config.yaml
crop_scale_min: 1
color_jitter: 0.1
attention: false
init: "kaiming_normal"
beta1: 0.9
precondition_frequency: 25
max_precond_dim: 1024
one_sided: true
Rows from block 5, named by matrix and row number. Each number is 128 + 24 x the weight over the matrix's rms, rounded and kept within 0 to 255. All counts start at 0. Numbers have three digits each.
# conv: 3x3 conv (model.enc.1.2.conv.weight, 192x192x3x3), inputs 120-134, a 3x3 kernel for each
conv.99:124107135112166155130139102120165114115121126119128123120130117123132157149180159093126141141166156156108157125094144155120143120152145113135129171147139130132124149103142148065073142122145128081091104109156125137137103124139109145129153115133129140121139105125112136171196124139132132177140155118126153097132167074150155144158128139148099128118130101135125139120090118141164166148117157142091141114160111
conv.100:103141137124119081117104134129134155144142110082110146086136108168114099102155101123153099110140134165149145153146133133126094140153116119178104137135162144117129123122096136187195097137117157130119139093113138135136132148118127131126080131123110087139135124149153153117130188103132090139128124165139113090121138153161147116161136157139165103134124109156100160100130114124199107173102150174114117136157132
conv.101:157163141108106112169151146113138142135125106130125138086124094110089090105158127106134108140118128139128130114099103168119168141133110113182091096104131146153113117130110103168099137091110109142127150140169140128145090140129116118121133108151115101125136139141137133129099144113136168086101121126128116107150128119108132126123124138144117146092113075140121136132094150142197127165113120101150130134100085
conv.102:118148095161121105108141118114144093113099117108113116134182144115129091115155142155103095116131176151126136128125125119111136131128160136123151128140136104166108131159153086166104131141132099132082123112110133147137155152149138114157105112152116122090105109126134133130084122197130114076044074127131123123119135153166162106144131096145125108159143111115145120159149116176122114112126117144140160105140156
conv.103:120148107109142129133119135128132120119128140127070104173117121101149112173151139158123123163111192144109126118108115131114153135111110121124105129133136141097136149137143107162129135140155116113102115126170091186128127152148143136159105130106115113143123124136089116096158125149121132089151130165135136144118110139109122109126135120156120110139143152135130103147122101097158092144117155142130131135105140
conv.104:129134139148109152127122123131128144159139156105135155079150107153168158126132197108141150140112124123093105163140111131067120118106140157125148122115128130161109139137124133126166108069090133096111089116159120187143138144123129087097137115134126112117158115113126130131095101123153141077077129186131124136092133125102100100102117078101136213101180151104171107106119135132111166099146139126154192077109155
conv.105:116136106170070091138128135120152129116144110084149109128114110131118141067111120130151115099126098179110139123153146111119166099155066134160085104112149178133151132119125133110124134108133160120152099115134112168124119120101144121139095099156130122124130105091106133107133112124080160103169115136120123152122148102132125167135093142114097127122105126141159128101154128108086136138116138115106152145136087
conv.106:106118110120096135124130140128103125100171091131136118126134161135153097096142129084121092163112112107128151149113129096099130140155154117134122115140121152110114108144150137140142109092180139109192106150106117140116159120126138108144096122144124139114132112112106116120145150109103175195159127121120179131128136108106093088121143170141099134112130102117123150159166101111111146139091149129148156110170140
conv.107:109162118127169145083131112073134098123092156105132099123087123139127130138121130103144105090112144146094105148101124122115124100170136101115128094106136165105149143151132131130128108106164113132125112106112178137179120111117151137125108120123129141130077141107155159147130105121099139162140080108110129132121115138112166095101129116163107129137098131094138136145104066110143138117145116134127145126124141
conv.108:129134122142166085120131119089111152109102132144147132139121112110173130149092123112138137122173138112129122159101147111143134126088154121092136088154144124144126156095152112105134143094097106140145127195089098052162061122160135152136097135125086125145116132120139132125088105097131080167129145117119109128121131084106127119118127152124141125145131124163126133123119120120077120111130166111097129121133138
conv.109:127150130160103138114149130158059113124180219124132104148119169122133111133143107080150103138166118131135119121135160111100143120132142150157079136149129143108095112099130151122158132143133148116135124098073153153078118116103120144175115095146119178115103114111146149108093157140125093119119156110134118077139131115151147121141120140162149103148115136148180138135122122137084107141090139128163080141137161
conv.110:130142128121087131127107086100129150118130113125105127106119099156134142120144098088136115163103129124113141130125125096124111106123173146114146131105174097161084158145125095104136136162103131084119115138111097123189131140128071144108143082128094134132100019148149158126096116127137151104143088169114147105115082138117164116144149119125134170104113138122094147125125114116173101131116142080150185108145106
conv.111:140122146148111092120158133133159095126153136049104123133096117131137150144120122099156094114145164090151158101123153111112148139126142141139097157152106111169134089161090108106163133150109142076137099124116128144147134115117142108106146101127117131105142127155117143143094165166152112176116111114140121110126118178134138127118150139112104108125131140122122109124117153115114120087154147128130153116142120
conv.112:135098100145107101140121122123158115150131102152116136140120179148130066147141130141151105104138110099107150167117098119121081156138176099154111154095100112154151089159085135167144115122166151158107070147171128118138106117096137117148115115156154183070144160155132120087161116071118164129143106148087124140135139109117141118129144134146134112112142129136101150136139107078113134135153105106141124128140130
conv.113:092124147119140139125140181137133131117163100131081159153119127110133114127082123129139133072117108125146136124110156132119140089127118134147144154089136142111147169106140130120152095112111147121156099140133124111164121132106094175141153081085098101138138179130090082112126139153115178105134093139107131117134115148108140134140156102115109140102152138111106088133141108124185166146152121143158128100123132
conv.114:127125074119093159105122142139126145160162118106152114080144125154130146145136122116132132160093139128145090152131102146140131100127111139141140110137105174132113132107121105126122131116168152223155117064153114120094058133111195119165118136105137110102134132149159141099103139140147207050131074115181092114076101137155138094146114118108126111083164136146129140158116130121130135099164150133135143101158141
conv.115:178102162093120086129112119119130125118131135157088142150122129116153133117139132099131133123123120129112136101083165112149129124160162154110108101126108135181117089100115081087142153097134104086117122162114091135170104097123131108126142106116141143095093125088103115134174124149104143180144106094118117130140128134163129106146108131112108103098125125142180173146120156080101088127156126104160109151146169
conv.116:136128154124162116106122152120129145153146113112139125090106100170100131120146158148125134026133096183081135105131133105144092130121140175112097145084169100161138117102112124162142098131121111118133125085151081165103125122115166134171087102071145110127135166116122102098152119133061174119139127139119118140078145134154115121147119128149132118156140087106142158133132177141110081125094164149122132121165107
conv.117:112149083149124087124120116126158129141120139132147126108125124111134131146105154096161106114143114093139152140107125085107113133103180134108140115149150136149129149155116130110118131153105140120133129142144071168119099102173130106138179127135160116107111112120129131128136155132118136100127104129096134127116141129141110128085153159138160125097123136108123137134120104113122123168132166129145136138139120
conv.118:134104154087173126146141135120114131134153139139117120132112120139148173144109128156143134132106091117155149143139130127121093115142202110112171134121119085144110121150111139098118125113104146132148120119083122134163096087141115159124119116119150144124143153104142163097139121100085142172110131152152123130122063090103149137101130101136127129115158103102134160155150143146115101128153113110144083143108162
conv.119:131134129097112119134086116077168124125139102123106078135113119154122123117162123096126146130153122132126149120129169149117126106132104140137103096142097114106122109080149119141127138108156145111101121116135127116129139185118107108150115088183124126119144134135133137151126136100120184151136120137165067122109147120123144115131135145152111113147127123104159163079161173143165125101140120136166162091115131
conv.120:117119139094114106125113141098123121107126111144129165113173124133108107111140097097104102118117118150102149127131163128089117158125090131107100112133111091108175099124107107173107115122102119128113125158104125072104123100127163103133148108127141161151115170153100114104149105142103127181103140136119096110106137136142171088142179135116137109138134122163085130140108132148145097125135163165153121094142139
conv.121:086120143104113098102164105111130110127123155121150094127088146111112181141081115119156095136159129122132128100168093144159135118104128144150107148126154127134124124121120151113122127106118136142161168144075142120125105123143129139142122089126116130108143081173134076120091158163158105151090140105129143124087098157096147135100122086142123130118098119094147102169135138142101152118197117161098162141119135
conv.122:153117129115120159137121126111129151114139140144123162127120186109107170139165090132133124147144121123141150130138117150142142131165127118156157138087095149162141150128130106117149137156117132121153110150164153131139137089112122082116134140149095101113117130144168102087118111152142123127132110121095116167146128118121138190123147130124146148085130153162141069108125110147096135153154154140133145117124083
conv.123:126168128115089118133146127150095130125105141138153127085142112165185147157147146137132113187156142141139114120149116102145122136191150087128128121121098122149094159164098140135102139145107105118122181159117144142139155107154090079145125168145129126125125097169135128121108152110112122123143163093128156123177159149134101139145129160161140133142092187142163092175080100120100149126137155099139126179159133
conv.124:116093104126094109115122154121138115165106127090136120137125149154191089128113159097126146166115161116115099130140095147140173154119139123087099099137153138127063134079132165134094102107185135140181111142102132122150128131129100185122095098140130146141113148118128073117051077109195158162109113157095150129114141124109101108123153156126132121147098089143157140175096115123146133140168180083098139142146103
conv.125:088118143141149135111120166117146159144116137126082120128101156138159105125128119074145161176139122077102211145138175084127172147134088146109126108122086149131139150106131106153094093149094155103115112149155124122137127149116143087121112127140138139155145089118082147112139093144106177119148127080126115123112142108109099131127147131102146148122170162158133143133176134091129197099155145153094124099141141
conv.126:145136143086109150129137139149134150105152107133144155131115115134167113114139122124151118074115153079135142075113114154112121162177135141166197109068105129135096142124121100158158110131065153137124119106151172129144124119104140128153076096139149138122120166103131124122112142133152172115142120123129135102063153132123118115123152137122176158101152088102119134122133150140194150170106122113122140142147114
conv.127:116135157126124119132176121121135087163145117126136136129130095113137174151121101146133169141105141143138146124151155106133162129172141138149112177110089123092134135112098140169127120141134139129100104200173094154135121113139123119129121118089123120164094123106125123110108118153127135121147077149157140108128167161105168084120124145149113151129121089139144127098142122112132164123148147145128089112143124
conv.128:141145104173153124122162107083125123121102122119126112148121143111143154125132138133129103111130083142114167132106129131118062137103135141089126090124152091092176153077154118090159126134145151156131117148149128152130127129111130134173125108096111125126140123137155110147149135136175081127135137136122112140095147101127147124095123157098112154076116121123136146137116155129109114133128137094068145106163116
conv.129:089115158138155084108151120122129106121156111146097167132149127099109142099131080148123092180126151099129125163133139125113144153172124138104158106138146125133126165130142141134145107068100138172123163084140116116174099142092135106151100090166131144124124083150138143096120141125151130116139155166139136137076152132115093119120119139131125185170131114134155183142155158186150161148154116132089165140127134
conv.130:101129135171143050107102129110101116140165121113115102129104124107167119164163132119154120107106133144168165122139121125165124162113139111142131126130113106150129150126142118152125090146130102176087094127075121089130117122131114125156125130120142081135146097160134146117124079136177108100168139104142131115139112152126168142113114098097117163128166153109120116180194147121083148100133148163163121117161157
conv.131:129128098082122116145091141069094108151108160123083127106127136112134137123123129123133102145145167162087132135149155153137206106095173117128113131128183139131105135122117142142138104067125147112155109135148169116145098154099140155105094133123121096141114107148150157170112149159127098092099129120099112171099126136089165131149085095123132149123134180138229078140062190116128164149121141152068114197107203
conv.132:129132143133129153126139108163165102124125147138113138145089118163140110140125142118114190114168117102127119112177145157123096138136136153109118086148135106148087129139097120138110108103139121125133128156095135075135123139092085141131127111146096147090089155123143144120133192122108100146144163088140124128096211114122153107129112112144128129140088151121135127150126129152113153090145131126153112129124192
conv.133:116139113138117118092121166106156134128157132110122115118094126160130162108146128115156133127093084133116153135138146151125090177106144114126157158110117115117148103129113107146146121106132105165129119082135104135125156154089166120173106173162108152122143108109136089161127119108110157156132090183142153155124118117097149100074153136131115146099128117138160107109169160129111087095101142151140111134136127
conv.134:124122103137110102113091127111104089117109121106145079110110110106123140151140120075085144161150129145102138134142119073166139112136083156096083098152199118122136125089081139154159140137101117138094119173116119176099100081113122119116158086117128125155134103104086073084133117102131121118132135112127128144137148112113127110109134128103115090130132143135159137111124126090131119150139142177111110115113136
conv.135:124089125138137112142126102117154111131112078118205109136114097139124128126125118165139143121120099121131115077100120073090092173129131115152132116119110141162146112057097119160149133167138106096126121151107167182156118129127115120093060136142133102134117118132127092109120156138093116142141126115138118113120120146123116111127093116116110070112148112124144141126175182139098154114122136131156100103147137
conv.136:130145120119145133134116132100152135157120085135122103118118141128099106100102084113149119124163160121144141148106148116118164158142134121127171080118165122106157139110104111074154148153095120129112161111118143093152087100130101135109076127140125109125123111092113090106099130137119112101145121121136116119123132152130139119152145136161096120144140093111121133122138081112106153128132120159123116127175142
conv.137:076193013172140150104114066110151114163098108123144089129164132110126127122132126077131112147160125140092154155130135155138134162113144126142127136132153141149141147116143093117140128103116122131102151125150119158101139153149128115131172122123136115135123157113135129141152122149142117107080080129098145116128142117125186085130155118110138116136104102128172125141138120066155080138189143111154094095112159
conv.138:102099120105130088104136139135106146100139109128119154123097129119138127116168113140130077119125136148092128116125127185104143168133142086131125168135112143094151159085146109178129144104089133148108128149165157128149118144074144100132119092154157124083131085103072113198128136123087129147137117139130124130109118177105152127109129134112133095138121140094119174143149105131170115139145146164075100112114156
conv.139:116133115141085161117165126143102157121097116091106150118128166100129145113120091086119143135117129063119097125138133121141153085128141109133147144125124102131128157137152090124115151147152141098148160169133132084163126115097096149117141145137156128123089142127113122122107130137109172137092145120162117100108118158085144117120156157115160132118098140145109143118119112077117114171161121152082165149125122
conv.140:119116114117142144156132147132156111129089141136141163119129105128137097190075157125121110154177071095129117124136130123123135140100095099122151149140137107120148114135171145092160162143125099092132133088108109091072112130114083211105125155104153156122097148117118127094118144124089134170141117126098109123127139132138111153122133121143129095137096137094125115130101169092113126141111158110134121154128110
conv.141:120106116153139119115128085129118106135115144167143140157127095128150203110117123136108126123135098065143118122138178137114140149141215103127121138151096116131134138167102126101124141119126161112096130097196134121132127127155118137106157157124108168113141104108122159134157089112116142108084145128152144132145080130124140141134130075153149061095127131153126176106134137130128130120129086128142093125086149
conv.142:120153122137143138111134138101149115154137118148150106119160106136149173071169123156099135169101137108117130140128118125157120109109126119167135168111119126153170156124151101124155144124131139152137095115123131161098103117125093146144145144101120091104167125163099161119133087140136159173143078159150130142119153123132118095167113114130112171132102145113089095103173144180101102107101108140129128131134108
conv.143:123157144134140136111099129132157097106117106145122136122110146116086119105137124120139097149123112117135095112138125167160109155117121134133106136116123123109121108123134117116122112117132142160131192160152121134104150076112135058110108189155160127142117103117101142114079139093117114121126126118115111134171160104119128108122106132090127137125109100101164137118174097147120105140135097109083144117154107
conv.144:120135131117128113122137186085145105109139103119125118094161104099145145094145125129171140119114182150134151114125110104099126147126137150118152119143128092146103111151139152114137112115088152135133117124145137154112156127151159121129096107141125129121130127110104133205162161113122141109148124122120110111113166140122114132129144121100129119136130116120091131113132139158112112128129093128130154112133115
conv.145:167135152125133166104154121120125168160103165121135138160156131164155116102148096151158144107149123137119126174146131131130101117117144150117140124091133088106112125140127127095137088134080098118087105126144121117149154151149145177126090134144109165151123137130119129120105168181151163114119111150099118132087152100156108131188157174136118132112102115115114127111145152180164127143117140126074107121168097
conv.146:102108123084141144131132104144096102109141100126110138111131141146131124113172146161145111094108164142132133140108147112166087147147166147127108112131102152104100126126145116146136102150157141115113104130150105119147121124129110139143120163079149121140122149171136136104102137140147115103115128155159137109103137142115096141146100162115124112140159147139124135107134136186147123160148131122116100176118157